config.toml
arch = "unet"
model = "image deblurring model"
dataset = "numbers of one to four digits printed on busy colour backdrops"
train_examples = 73750
image_size = 32
crop_scale_min = 1
horizontal_flip = false
color_jitter = 0.2
task = "deblurring"
loss = "l1"
norm = "groupnorm"
activation = "gelu"
weight_standardization = true
widths = [64, 128, 256, 256]
blocks_per_level = 1
block = "plain"
attention = true
upsampling = "pixel_shuffle"
init = "torch_default"
residual_init = "none"
optimizer = "soap"
beta2 = 0.99
lr = 0.0041
beta1 = 0.95
shampoo_beta = 0.95
eps = 1e-08
precondition_frequency = 25
max_precond_dim = 1024
merge_dims = false
one_sided = false
adamw_lr_other_params = 0.00094
grad_clip = 3.0
adaptive_grad_clip = 0.1
steps = 8000
batch_size = 128
epochs = 13.9
lr_schedule = "cosine"
final_lr_fraction = 0.01
warmup_steps = 400
weight_decay = 0.1
adamw_weight_decay_other_params = 0.01
Rows from block 4 of a small image deblurring model, named by matrix and row number. Each number is 500 + 50 x the weight over its row's rms, rounded and kept within 0 to 999. All counts start at 0. Numbers have three digits each.
After each channel's rows are labels from the 100 images, of 14976, where the channel reaches its highest value: "strongest on" is what is common among them. Only what is clearly more common there than usual is listed. The data: numbers of one to four digits printed on busy colour backdrops.
# conv: 3x3 conv (model.mid.0.conv.weight, 256x256x3x3, standardized in use, each kernel summed), inputs 64-127

conv.189:465492435516528472560468520497529445452498525531532552508505498469507482458509531510417504508556509500461493472500516531591581484528510508451426518553517488496532417567423543593569516623558569
strongest on: on a plate; length: four

conv.102:554500492491594540476439490511508483478475450513411506577459497464495497484549407506513609440486549499466480530457537482511380504557628524569489446440544519444505528535428509542484490507420420
strongest on: last digit: 7

conv.203:533456509502542466492513430548561513452480471440501513521466444518548425459533480500531547546474565422508475513441574490474533506507533528606509484542486480424446480422560471421524518505564428
strongest on: white ink

conv.191:522455526478469519534476510581479616416508493545593454501497603482523509475495507335545435557551526487543433520509501566544506501523599524468486478499568552434536520481512481474472552495562496
strongest on: bold

conv.89:463461528473490473466527611472448661441516473553475473424461512507499501477478545431521419474456526458518499427371606643487534526506524496533487538514555494481500463504533501512463561640418516
strongest on: green ink

conv.103:580489515526565469509477543436468515486495445465488469459542479394542464401543524497532529529512472507458492507616518472497470592583580497565498487550547489484556507497511496511437496611432489
strongest on: on a plate

conv.45:549497510486377418534489466520538528461595354479634540461462507544428477489478445516591485549475473453467463617468538496499523544509407476416408537596531560505468513496510485550405485471534495
strongest on: on a plate; white ink

conv.166:491474591471533436519535489544508459392497408401483582456457540500476499551483514489501456475564560514453497609484539489429451474481470492530524432489570539432463507482491596478498536628476568
strongest on: length: one

conv.217:520453525467487449581535483545413518486573486551548578455490577420540470479440561516554531603533547536493408478589454509506541455517476529488424547502497463546466422572380416451511535494480477
strongest on: length: one

conv.94:614447560524559505506518532485467436416506494430431574610431521484497534537497477465598591510531551495469440515478546494565407555536575499512547490427513523502476512631503510554480460520435411
strongest on: length: one; last digit: 7

conv.251:434466556471520545484507436510551561446426456477467491466525485432502482535482611400413564515520479416447514565537460502405472472536547422565499435470512470444503524583539510453453449590471532
strongest on: length: one

conv.213:397498590421516479548520466480611468472489488460453528544497466462512602406504459421517528513451485522449504538559424573436433574533440456513403536477544459481412532449482486470602436601441493
strongest on: length: four; grey ink

conv.186:496536530491550615553549474581541536458455498458485491424530417489604343475458575551469456459535451442569480466444452533482498389613541468432469517618521524580451628427511517423472553532556483
strongest on: bold; white ink

conv.211:479490483598513550526469548569403484538436523494552535469481462600472474462453520575549489492453472531474485445499530504575516588592482469495562558511491471519418511529549539556501480492555465
strongest on: black ink

conv.42:504502502519464525537530459455533419454465612550519452462537500484499434580546453464544464518563478474480494503511560474536435567512426409432478522550462469557474525576466484423475566520457513
strongest on: length: two

conv.153:535451478570441523500457463592416443503493446504494494459517592539478462526544555477458570473453459470592407538452503509503412542513470535568490537504476491495393494509525447450573577471445454
strongest on: grey ink

conv.250:489443527564567501522449487520444468497440454512417588532563565467526593487559439511450591498473434582523488524536539490467534497535529542538459499515515480522466461428450428401479641441466505
strongest on: grey ink

conv.61:422528615521429527506453542474521528501521453557437434484475479595504573494600510516438501485530463555595426516465539461434523391527491485540501455510566477519508513432471544543484483562456597
strongest on: on a plate

conv.171:450445466504421444481514476477567549468469546519556533547436614489454597478466461525448502497535439442471639565569524513509504505479487600516503441490507551431440516389472457370531527490554500
strongest on: bold

conv.201:451469521519481511499438476455498432526562562461548600479503543420610502532560504506450536532523475542452425452540443554526468514610533482422538527447499393609501556534605405456571444491556548
strongest on: length: four; the digit 4; grey ink

conv.154:432489571543481454544493456490596575416533491589563513442574547515526496517515581527464492469584568515471528407587466514464454545523538567426450508469491512493567576488539537489480519461472523
strongest on: grey ink

conv.83:488528532532564469556452463462480418467537507475488529498579509490526539485591478486454531469517589596513481451542548534383527520482491457490476509466540441552441541495454502520596470518486576
strongest on: on a plate; length: four; grey ink

conv.124:476538530414464462565548496546460495468553485466540447475437678494495538398422543469541465499473567433536584569495459545491503522551538587537431524489561506357536533460515451437447475477515502
strongest on: length: two

conv.78:517471509489423474609481486557504533483519498529539523580416640460511537525513499477388522502508458510462557553571550517497456457497429577485392438457537572464478471426405508483489529443608535
strongest on: bold

conv.229:588538503473452557602553473535470499456583443515510482552495555512490566487559453545487559502506396452494520477476485431519430410438447497494499479505592567528490477475416456531447566468536493
strongest on: white ink

conv.57:538503561481437538596430495463498581434576451513581506443511496493568430516539510444587510441571453478525574577627463587464478486506490503413522450451483464524532572500588492531511491491440508
strongest on: length: one

conv.190:511448512552551447476448531512489498392398458460443509457476489520459542488521544456523581530481430543399529559496528495483395468474539473530426471403529541562452489473497474404624503510417492
strongest on: white ink

conv.152:520454484433570570568510566446453483480463576494582488500439577448540441463477410543577508477496534512468509515457530536557435502602496572501514491481473558429515576590460471548533513452456539
strongest on: length: one

conv.125:517559492394581519565541547540552529473549511565543502409547557490517504511473520442505431538537498457525544516487454564461524428493519467511460454481612538482584470434480493475472442485442437
strongest on: length: one

conv.185:494449532445502521574498567576467556502553417519481508506543480479509438467416502421588550504529503464466528505471478640500473553493554516439475456457555454468539515550555506543506546612531432
strongest on: length: one

conv.237:555370494534433487475473499606559544560530505540501459477500590412518527410482551471390485482548582476530506450420425511553602455563536536468504484496497516484496511445518504524430491452531515
strongest on: white ink

conv.71:531520518519484618514502466513439442500453462455425559554563407562482459592540476495569531579590405455446410391433526519508540521462548435472499486426529483532536459527466588568524564540493380
strongest on: white ink

conv.93:502433591644476540588503475582612477519484368477619426505528452450508415496536397504516620475475560496436534488524479489515424541531512554433432484564514469619471526467460530549484504550500492
strongest on: on a plate

conv.205:579559561486437540495496489485546447453518467443412520425550492500477542541502500494422561515595448483580475452481513460435421534459568499619533490490508445526491502496514555442506526560453519
strongest on: white ink

conv.80:578479446510465462583513531492474558453540476502469565521439501435504583421479524486597531537602522449511478509514553456557470498526514497533410516544503453553450480542481422480532574516458503
strongest on: last digit: 7

conv.68:522532681507523558451469546469416444427473514457397434482479469446496489516533539482515512446509402451546465519483517543462488478478515456575534511498554437505501599551446465436513544561425518
strongest on: length: two

conv.204:547505494503543433546542544525465475387449549491425468507499494441479544498555476450583564528497488433433500553456514444534374515410569489527502398528573532476468509487556581502542498659429428
strongest on: length: one

conv.40:545442539525502504509480438530532467479474461387509516571450480490506585531520533532439468528513550527425453523466548520405447544534543546562490518453416546467511555471531510449674511501536473
strongest on: length: four; grey ink

conv.113:509525462480462394569496535564477563519547577551562448450535567453562475521506528424528450372436504490501503518529511552541515540520582507417491500495607514478565586531556476534465522475453576
strongest on: length: one

conv.127:570485469481492462563545525481441406456508397510556532440454597470478473484496494438568470492522388576503474543470556590528488521534526506525485484480555505465505505519472533608521503588522512
strongest on: on a plate